Weights of a small image diffusion model: arch unet.
Rows from block 6 of a small image diffusion model, named by matrix and row number. Rows with one number belong to one channel. Each number is 128 + 24 x the weight over its row's rms, rounded and kept within 0 to 255. All counts start at 0. Numbers have three digits each.
After each channel's rows are labels from the 100 images, of 14976 (inputs lightly noised), where the channel reaches its highest value: "top examples" is what is common among them. Only what is clearly more common there than usual is listed. The data: rendered dice on a table.
# convs0: first 3x3 conv (model.decb.0.0.convs.0.weight, 128x256x3x3, standardized in use, each kernel summed), inputs 0-255
# convs1: second 3x3 conv (model.decb.0.0.convs.1.weight, 128x128x3x3, standardized in use, transposed, each kernel summed), outputs 0-127

convs0.41:086121146130153116108131080135146160092154108135063152148125150117085106111138127119122171105157113126125105119134145122146114122121137131139129123137123150104124089042120127107132131119113140114135152134137120136085064112130139122144126157114127084113151137141138111135118127143163155118142148091111130114133130140140136107133085144126150103156058144130108125039170091122130081163145124136131149147110123121127117146086112135103130123117130110143104119141104120118123154133024168129115147106153128115157124138106122125133138097165117167143102142153123139124111146137101095132158158104115148135164142100149134139133139142116169134146142159131133157155118154138133130158151138113143119100177127091106160181128082156123160110180141173126090136148107104143159133172145149
convs1.41:123116110144110139133124121153129141138106120188172154150101079114108107140131097144146170113126178145159146127158101105133121167171078152084109139101121132132142096117160103123115121135120155155117136139097164138134143109127146198126135120133138068126124119136098156112130122134149107127131093169131114114120171130170088073098098127099160131161150113147144132105104098130129107123118
top examples: purple die; red die

convs0.55:106127164140131088149099088129125128131132126101110148168146150145111112106153136125166135134151152116146000150155129080126142121134136130155136151132109106144134062126140148129134149116130097112131113123112137119073126130160129055114148149157112058119142053148123124116010154135122123113130124145116121000138151131121140081138135138112133129136106070143130078106155108139164132122133142133138157137138132133139125146134139114132143139144132133118132113127131127141143145137127114143132117128128138108146105140130123135144116135123140130125130110125138109150123115144118121126121154123132129120135118143132136121125139133123154128124148149131123146130134157115148154121127165148144134132143138128133114152119136127141146135134120152136138141123145123165126126147135123
convs1.55:118138121145115137145104161100149163098143167100101149135168166149124098149144115130115175101128072142122114098142108175101149116147066119117136147125137176106145123109104160118131148124113131098148145133143107154115095125073112137098126096182116129132146142106120103141160151125110144177158111130115093168117128183143128148119122147122117125120131155107118148178146134188134113122129
top examples: white die

convs0.37:059060121167123135123151138155100130101136161117113146167144141079141150114143140038149151121122118134126143127156116108173168101116110133144093134149110160102145101111135124119149142105120000105145138125103134143119148138156153126126085122154040128110125142101148142109149113128064108094142168147106127108092130110147149119116109116128123134131123077100117051126117150103158141149174129179119137138122152151140114116113128131104108188130161163112121124153118126121124119145131130133164127132114140122083144121127130137103117120112125136118121128134140124175149107124138152129144123119130139140122121121097121132131125145130142127134130135148112128127134142144151132140153137117143142124156130123121146124140131140150159129101123145151134085119139137141124135157146151
convs1.37:126135151150148103141128071117153115120112136127106106124138100163159122122100143135119078075148143163189149124143128137127137158146099142130129138137146094153102105157121123148133119110164110099119175128184129092143118123150109097159168147115152158163087138145102104128127179134090136139123155095151119134106113113118134122128152124135157101160187115090136117187158141155120138128127
top examples: red die

convs0.56:141131113153126111119135109139128139133134145121071115150146130128108116037141117139153131123161116120139095165133107164141129128118120146107110138124132133102143081127117123141168147138140075121136108113102128121098107093128122126105142128128142087107128098117134129133100065155230163126135119143136122069119113107124136122120138115120126134145081141124110134121173136113133104165150128147135123145122122129125131121105122121115122121132126151130094116109120111145153107146163142134118135124114237112157117151110113107131095090121092137107134127118128117137115136150156150104106146130143124135112127136145220152136151120135114112145147120217119112110131105161142150128111119137139145115113148164069107192111171137145146102132144126171101156099138116117175109145120094
convs1.56:118180111168109150138076125112145167108139115112120126084145131123132119114150118100128143117094081080131105128134118146115133142146123105128179139126157094067132077093131126182146137092091119123098147102151132140126086111108138142103153146161132125150156143110146115158085119118127152194129150094108127143134152150129132149164107178125152113142117125157132148117106146106140107103114
top examples: white die

convs0.50:086126122152112132152112090120127110129147117108079107128135143161088133153126138155116123118138119121132132133131094105112090113128091162112130143127153133107130104104108133140146110110140080122123136146107111135126075126118123093118108103101135114122122122120128121153112128136163149139121119151150110091151099116141114124124136133108145121140103144152096112101142115128135171126125132160141112131147093177161121154189159117142235120136114104112123135139177110084160118148140138130149074145152191096135133132202129124144129115103185147112104137124135128139103134122148087106121099097099135146090131147142095142159126120130111118107094129149177194133173082151140084151140125161148160128100068132113130131108096118128095124116125149152126112141179139121141152126164180
convs1.50:102168123140094104123108114152121155085132165096122099094147123127141180108142107121139127119110121126094186121146132153169114109115102126129143126162150111094081140147157105129120119133144081132139118141073086132087128159120172129126091136167146173121146074128137157133133169130157169154129139105113097188161137121117122129137111124144099153096137107145156144107128144117132135105143
top examples: blue die

convs0.14:131121113147141137187128145150117110153134117127147096077124128071142084115126145128145120134127114115129120112121113104120118173120180124131159127125132082115127081087118122105129106142143099101114115126123101131143137133129179120153101129163174146156126111142081117103119086124108130156135121124093125114089120139103140087083126169123141095154115056136114081119128119255146115106102147103131115145124139131137142120092128135150092143143139139091155135121110132129103131136135103134125126128124113135147122120138140158159141152113122134116105136108145151146142120157134128120109165105150171135128131130122142113141137131150145128130121155128150172139160126133118134113132117141119130079113126108132119103126173133154112124135119157154155096150151142127142129147112128
convs1.14:166129081124153126145119118091095140122147140084171171102126151096167106116154145124190145095159117124133107093133132131117143102162092129113144124159129161125101143185122094166132096144156131116116130158140104109114130123107112133188099130160128102133102187129123158156151139109129158093149094119127143135156135094120088122173119111099173146127128132101139126136139133147123149125133
top examples: dice: three

convs0.15:118116128109118134123123137133144127119136081145110110112146137178156132108149136139132118096169146137132135136128136132113140112173129117130138165122090122176139067141136106116117141120121142160144090121129141117152178130125114120138119134160117116140114121089123114155127124130120132131150120167138123138098120167109097108135108123105116112118142102082126128131138135139133137188111222120140124143113069138131128131105119151219155134102144144070123130108128135149136098126137120131108108114155117112122130140052116143140137137146142137130144118140175131135120101145153077115123142126133091124127109118063129121127143109147130101135133114106112125158133101131177129128103134095084134137121132175136106040229116140170112141153139122113157163109149103129110151126072117
convs1.15:106122131126136134170101109119151117133138138147138158102123101090118105126136135093134143156140135126127083129128108121133116154141148169180149130056135077127139113109145115126101136136120108139108102131166118143124116148137140137178156121143131170123122145119054134121115145154145165079119081124170157096097097173153098143101135138098107114180090172118115121125119145149126103133104
top examples: teal die

convs0.17:133150141124136125123131112120145142128129130132113146135113118108112126106130137138108133149138123140135129120141144123118131140126133161140123130161138135106130113117129134121114144126136136123141145130124114115098074133125143134145118153137134111129139136133118125141118121120054145127153153120130140131145124104142133140125114141118133122143115151133113126088130124133143000000141072100159158127146129136138146173110170124127133121139139088122142129120171135131115134124084121105125134116108141136129148118193132105128133141111157132115122127115140149127147136115131150136138010121151153135126148135157186136170129122099147124119115122129147081126118153140149125134123163122125123176148104127141129110040136137122149091113134125143123096039147137175147106121136146
convs1.17:142116155121163092139112131102086099135145106139123094146084092123107130124124154134119141142146142097117146151115155101124159121115154136130094109093115113113125115096152107070103110112106153093137160125116127104143133087167140125144146105118179127139101119125114098090090149123155099089131106142144129084094133092094131129144158114117098131197147145091191103125132118160115163139130
top examples: brown die